From a checkpoint of a small multi-label image tagger: 5.44M parameters, depths [5, 5, 5].
Rows from block 5 of a small multi-label image tagger, named by matrix and row number. Rows with one number belong to one neuron. Each number is 128 + 32 x the weight over its row's rms, rounded and kept within 0 to 255. All counts start at 0. Numbers have three digits each.
After each neuron's rows are labels from the 100 images, of 14848, where the neuron reaches its highest value: "strongest on" is what is common among them. Only what is clearly more common there than usual is listed. The data: simulated stained blood smears. In brackets: how many of the 100, against the usual share in percent.
# fc1: MLP up (model.blocks.5.mlp.fc1.weight, 512x128), inputs 0-127
# fc2: MLP down (model.blocks.5.mlp.fc2.weight, 128x512, transposed), outputs 0-127

fc1.120:104150172069152094134141125147112169061173101138058106113126108144108117103157157113164094112174166099094160173119196046094166185087099136153098196141100081145134138157191175134177098105170161099082157124133113105120098094151091163125168107158114191084074109108155088117159115183115108173149127147164096115161119121084109123130093120095127129133138134091127143155157152101099131149173
fc2.120:098059130174109144122119098137125138118175103113125123102142153165120191157141132100071120178114147134118216140152061189098135109147148125126129089208110149080092100173130066143104148127071109181050158105140148087139091192122095146119175177081159100109151122139145148149141132093147123093087100141136159110085109121175138082155206142164134175132101123105140143125109161148175140121136
strongest on: dark grains (89 vs 14)

fc1.271:197152064099206098191096058116110119099165111099136146184084131136129155105083101135137149175094106135122166108118097189149114130100112116119123088119132162150133141168167181182196096156153143083171099117116121105124145089135152082121062087138062115069171107118107103109124080171138140156150104113174083135116157101067094123118129086111098130163138119080129082139147169123100133110131
fc2.271:117110170133060123085145171132089160138144211114143116133120132144121101093178139098160097091148125102138142092118129065089148105125195149103122165098170149152175139150110136127116128122171124093192149117078136134097083120123188110157178128091120138178114127116133141106120144126072087102175154158141198093157123124145140072074130162138181140154071173128082091101091167081063057125134
strongest on: lobed nucleus (75 vs 14)

fc1.488:124199162106122181153157116131126120088100126178083148105088157128135155152148141113128157136160117119122118069106155130171120176134065140117184171138080154113088131150161209093187186145152112130131135151063105071111112157115132130099107120158079141081123086137077110072116053171132120157179144123114058107179122143075114131103177121148126116149130137116141039131166143119114159147160
fc2.488:124142159179097148113127165149136160141135138108136132122142150151139136130132163104128094097170099120081178140168129146168126079170185138131126121035144172124134140197087144126134155118147116070112170089055133181094034125112128076130153151085111188118141109094070105157161171086129125122126158169123150129163160156151110060127162160149085148137098140075133122149110162086087049107149
strongest on: lobed nucleus (84 vs 14)

fc1.459:128124111108111161151109085111158090112108163126155125181134166119170161130098131128108145157160151174085125164091070146141095126147148100099061065133170213117088084169110134149094147101066103153117148110133106154167135188163102159091144157072162157133152144132087184148148158060162130097109132156094097181057162124175140113149175121141128139134172094147135090097061077094136114101138
fc2.459:118139104062109128132120071115103129158152135103105215159110146096122147137180161093142086183135093158112120126104126039059168143137121083149124129120159132105142177106147146137121141112106121156227098133120113125170165128194126122106146128130157149093123139114149128123099130119080168127121153068112137129074072159150189197156148125106101135121204173157100129139110096112061066114107
strongest on: crowded (98 vs 40.2); target cells (56 vs 14.6)

fc1.193:061143147125136157186150120143117097164099098166147077119165133110108126127125042134135144105101121086130101156143154123134102122175161125147092097160104092188137141095099090075062135122134151096161095131169156094174134105103200175106124140117112086207114122179113162070108141124076144107150107122157159124143129125129123072155058181118096091107147149074149094098130114211175152154117
fc2.193:157124106071146091160114150120120093157171102088103125168088088128166070102137055105114167129081182105170151130085143055137076152157180155135146162073107156119151117048116165207128063157122151136114130083092080152120172169129137107152093139101157078135110127121141076141085158156112167183122157142129141137094124101189101110132119106141118072136119106114153132092133094118138157186132
strongest on: crescents (66 vs 13.9); band-shaped nucleus (34 vs 14.3)

fc1.78:133094135168110111095088172127132102161157143110160106122154147134166155048116144091118090120117129151117129159124130114087114094116162133083084115086172090131106096140129068087103117107151105145131106065165176169171121161110128143162158174125165101153118180176223171169151228116193150100105116115146135107081149154131158082108083150109113143111143075167145174091126094159137166108085
fc2.78:126125147182112126112112155168137158128144141104146100135119124127140120118120170161106098070183114130101203165152134122175118071144190129118134115045156166155131104239121144157114153109133115088124194104061145190114078096124133110129152124095115163118123131105103111163188163071144111121110154147165135122136163129145108045107157109145148140126069135118121127137109161101054052101154
strongest on: lobed nucleus (86 vs 14); spiky cells (33 vs 14.4)

fc1.398:113153151186091119105154131113141140138131080067143152149129133115131152091168137113135118121151163124138102188148035104110033134131099132119081089102204097085150083141127083154101101118166117145134125134163170160101130179109133170138155171109184097138136141165157135166127154080121143146074076108131111093070085188159178087087090114132153179132129130209103175128127102118113148131152
fc2.398:100134176183071130117159142099171162141162066112110143142125162145123174115125134078118146116126131144098120128096074138122110083136115143076115085122194108150134050152120098145137130098129116146081122099150141120090117199086137157118161164100170099142132120192147154154150136097115137154053074094134116096083115136133139090088114125135140216129051093163116197181126178145178141085097
strongest on: lobed nucleus (85 vs 14)

fc1.108:078142148064119145191116086079119131120168109099149138181142106134162123100184148150104149185166133145094111136146115145174124120096149089128066101162138202152140144152162221096131144071104141173107140103147080158177145129178102170137142136106142112175059123136123119135123122145136123133111120129135130107119086100142097122109124166050091119072215140148102112080181079103160127113085
fc2.108:146124139108133205146123124114097132089121085182125152175080128122133148143142099222113106119168161068099151122147106174155104150096073066080113115170071217146132201158142127143101154123130110144163118110154102130097215209144114123170135141062134103098100096099121138079107133161130150130127058072123072134109161122134097134132147164106112129126101122122164101151140122106149143126112
strongest on: platelets (84 vs 50.1); dark grains (33 vs 14); kidney-shaped nucleus (32 vs 14.4)

fc1.321:171124087203151090116093187104134151155142107089116110139137152146109098098151146118136129069162174132084104192140097124142112101166178144098073132086128147095102110167115088097102102093122102153144145123162174145115152099158095152225118172056124110119101151157156157138156180120126087088080118153132143154124165108145179062082139125148133175096155118203145142185094106098121177137132
fc2.321:127140159165110134126129158138139128124164093130135098101135108138132122132110152125107093120184075102110218147156127115195145086172150102125137164000115171151119126154111186161140159125108121094148155093046131180137108140107157090136132116102114200121142099100082086145189141111133105123115129122164118118130188159138101083079111154143131178114108130088143108146122145105091051117192
strongest on: lobed nucleus (92 vs 14)

fc1.55:133104098169057166132098051116176135127086127139154147177150179113125112149098111177081162135140092133190173168124067166140104105150135127128077097182157131083093087178126050134080131134131071109149121125170142097163134136158153124115144143066113087162156116103164134115108141076145136106144070156124125138068126103159190124124171109141151159156152108155141135093118074105123065076110
fc2.55:104113126097112094137140081124131153115100125089141228129099149137099116169197150136133127200143134110204143091127112069023185133064150083147133100141118081109147177112147109116140138131066114150179103128114100143154145097158159157102176100155131113126160102139185162118107124127101141109142152112114192130052092137145170177092152159123134126136166143194120117102116116113091095131096
strongest on: crowded (83 vs 40.2); target cells (46 vs 14.6)

fc1.492:090141160115180114134125120077157064090196128171114104121112130107115163100139103150171144140104081164124093079111159120117135086138098127156098128166134168125082134090149140187152103111153091095103125155051061138143103075109192122098150093172138091104157091135145165096142095090088118152126165183099134100114127084092131087167194186131128135089187100121113053139159183118123106120105
fc2.492:146157149167089167109136150153148183119150179139125107143066106169120154142079127160135080050120103113072159087120131146202149100143125135122124174160161163161160130145119110161126158113182089130183133095124132113056131138107109117125121176077167108129106134139079128091119109093073119136142130129197122122151221130128139065132137138133138167135037125116141153135110195085071106087126
strongest on: platelets (80 vs 50.1)

fc1.304:102114148196118106088089096165091167137141211146165157129056092119090130120140198104148161115149141135081119086132099185121167079099105111113122190108173166132122113205172120176161118088128124145085176148123099181091145163131126091127135128095164186106103165090145134135115137140074088105126133120135136102179118140119142200102152108125175101155071171124114142104121160166080131130085
fc2.304:172153062090178092113080179118088060130071109106121081118169079145159076136071125130200084105108139142144121124091188101177113182159118151158146169095114112126134140103094146103139083179141161104115090130131125122123139111121165112160076080160125148167097182088084114127122148141186131129136100169140116121171162145126110169139075078112149127145191143106145132127128078076105152166181
strongest on: crescents (62 vs 13.9); band-shaped nucleus (43 vs 14.3)

fc1.502:117100104107114087156113095152125148163155175071092126158139106100121180174153111133087130106145111109163077166085164152067117139132105123115185074128122135140092120131145137091118151146156152099105143149150133063144072120164084121123136206117187147138163051139126144134134057114151107104058116081123127139117146171189137150096118090135091138165145083150144220113181132119111179071153
fc2.502:168103101108121149112064147174114047078170142124097117119127126077155123121112071162137086127094172121131204150112133158095111128167091121165139070160049108110121165178101099181091113134159106137113115095150160085161123094170139108147146183070183135083108135120088137154102163136186124130095128125144120094124169124151134086102079110170106167106126174105194179142120113152164103131179
strongest on: platelets (84 vs 50.1); teardrops (35 vs 14.2)

fc1.45:174113113086167146116113139131157078128125163166154083115115127167087156142130111089111098133130118160115122111109108159170137110097183175162122167122105169191174158130053179169091137153186155169140123142057122095115095058081128125106154124140071095176160143132161167149115151140173182164077125133157082143184181177125106065140167161101136136147075150109141112144162093094151120163120
fc2.45:123120114117132039116098171079103098153110129131131122027135143131134111148119138089152117145163142132093138135234157145089110119108115149126125116094122140106127156133112111148096154149132172144019159131092140087194112111150162107128156139142152192147172139108162139139170150134162115086150123130181095122162172184137173155148114157114128169117098101192077080140147120153127054117171
strongest on: lobed nucleus (68 vs 14)

fc1.372:143115139147139168110166097102142143143135097099113095103164108145112101160177110085154133104167120163134026133068087207110107154103108109219166167146141057156145114104147135085121148096201156067106139167090157083103117118121139062106172207198164158115157107138121162096123117198100135095136133113154116138119109143073163119131125149142103108136172150124138118117157130119128113106139
fc2.372:129119102129146132128160132063138117093139126159136103205087131152137107121149119111162084143127117175084104080099165117132133178168124119096113104201041112124105119126105086178128074147145154129213139082157058129105121124175131153105174038098156099129134099164160105073156139115137121191115153123125177132078097100163128124100111115074153168132157131067131199144111112149140117142111
strongest on: platelets (97 vs 50.1)

fc1.150:104162144125137180192151109171086097164120123126158129157136106072105148165093108177083111133126110076145131196161093163141130103125156166109080091101111135131132116156138064188071118065119117143112161115172147140163201147102186157089126165073105073149165124118097137105105130074143115068141152157127157094192109133164140075145114123156143077132111159106119089086109135163121160155194
fc2.150:171132066087140130126102181112091069089129089130124092097132111160141156175086078130140046094112187122138115153121172084134122188155127159106119101092113179132162107104102149144103091139147115139029146110119137142089167155103131125151155179118167103159100174125110140161145109172214140148123115168153129133161170139147113114171124122130092137161145058076138108161079085094150179150157
strongest on: crescents (73 vs 13.9)

fc1.122:108173147175069174117122113141136137155134098134099154136152121140155116101139114134094089117156142048155171173108058087124145166175147145125068118110131104121077096117149070093053139179129117127162141130164126129112134132115169121159173142130099108141059099169167143136100124137137182158096099163137174092125162134075109083185149155077164175067158065161125129096147151103176158179110
fc2.122:141123140123096156121158117089169163151139105102135156206132140084101178110126055106088133098088162107188147077064054129119086118199168170165144085152126155111133127116128103129134149154144100149064119104124144123127195148152188117119196132129127067192159083156086098099073158125129104177128128089121139131099102100156097110116119159175110116128134145184109116112123099159164074107103
strongest on: crowded (67 vs 40.2)

fc1.131:108119126174105124166153183116153083136068174148162111122102171137133110065130136121151128159054119145175060123145162180147132101115133150118161063089040130172124113147148155148131116128100124132115148105125118119089111110103165133091079131151112110122136056125127181107070101131145114117115138066126089118161161138187147153171113086108093113124050120122140171139187196182184117121088
fc2.131:151154125138139117137083156146131075119119136103135124064115150144133116084108092158128132152123147147102062163149142101157095127106074084171119077151119084109127125093141114125148102134126122129024139133090146152205169059124122134124098107172091125046160140114112101208140155132181145130118174133160117139135162124146179118185152058151164137123111061145154179121130118211081115132128
strongest on: lobed nucleus (87 vs 14)

fc1.489:162123145166100092087198117142131141142169142136151168123107151095099122122120086109094153163082145182156111100114073098185109144105120154160121128121138169079109086112124123157196093088121143132130099117194087174145178163121094079173094052106115117118136124115127067098145165149158139187166162048073135090117133138140151126094124077102123134154129146174125139167099165076083095128064
fc2.489:090122066124118087128183172105148106091169113157178094200136130091097114070140077185106150133102121158182082122084104079130148154124085142138113134163104132103148111074157126100173143156186083117160127137126094166101102067156115163157101100163097090104118110154123088173104141117136105178100180117094161171155092088098149132120136116135104091115180131183129171077136108189180142137083
strongest on: crescents (48 vs 13.9)

fc1.53:145162081107119160144132125096151113127142084132097066143153148152182119089151092114139077118091058159124122152125123126107101183173122128142108116169104059090093145145136116142123177158183114142242033115074103090144059102150146176109150122123126110127168078173175116093155134097121150140127119141135110129110183096123137167165125095125171199094153101147164133149163133099134121095110
fc2.53:100096132126156094118077167176131112127107223182150111101167108140120100143074141162122144097084169132113133105132165147171140109108130095087111172090136209174108147191121170115133146130062133139112158157094074192103096160119140119122093128094158151167077194106122130134122137146103118087136082181143129130192157116139103096138157136092138080145137151085125122066138137070127186137075
strongest on: crowded (65 vs 40.2); band-shaped nucleus (51 vs 14.3); target cells (48 vs 14.6)

fc1.508:169168161091163146086098137118157140137135140132149148172094149126077149088140158108172146108100159155124199114125115171147170082178096089098074145178068105106102086164167178170140144167185106146113088103141121097130115089149117103143149146105087166106100118101176117093142172072071150164177171154143117144177174100149100138167089120093118176125190170156125110166135166136132106077173
fc2.508:136092119139095130096149113004134195169182159096125149133082142229153101083123158085127112119124124135154137104125127121120134101123181134112125204159162170112176120084135193155139114166145141119176127115106120108095135186123120137123078081144147144111125119107159116103126114162073108131192146109127156134112102110090143159148144102142082094168117151194117141135107157038113087136145
strongest on: crowded (90 vs 40.2); target cells (44 vs 14.6)

fc1.371:134132153130178132162084099128111132086099141180192163132148170114142116102101107130149099094151123122131173143130108126140095112189137144104172100070188114216129100129119174125078167174110079172148157108173166150145119105150134097107161123152120197131091180078111120183104080161137166149105102136106082085127150101164096189112134096086162087165175155091079113140153084131068148121126
fc2.371:120131114112108142110168178149106098066131209156153105198137121084117185126091133148158099154105131121137082088109113144122132112152071148120106100126070152191099158128157095115135134154119096160101079136175109088162213171135167167138159155084159108188153111191062150102135092136146127149074147171141110112156187092135153130193088116147139143121096189122070140119094109144131133125133
strongest on: platelets (81 vs 50.1); small spheres (34 vs 13.9)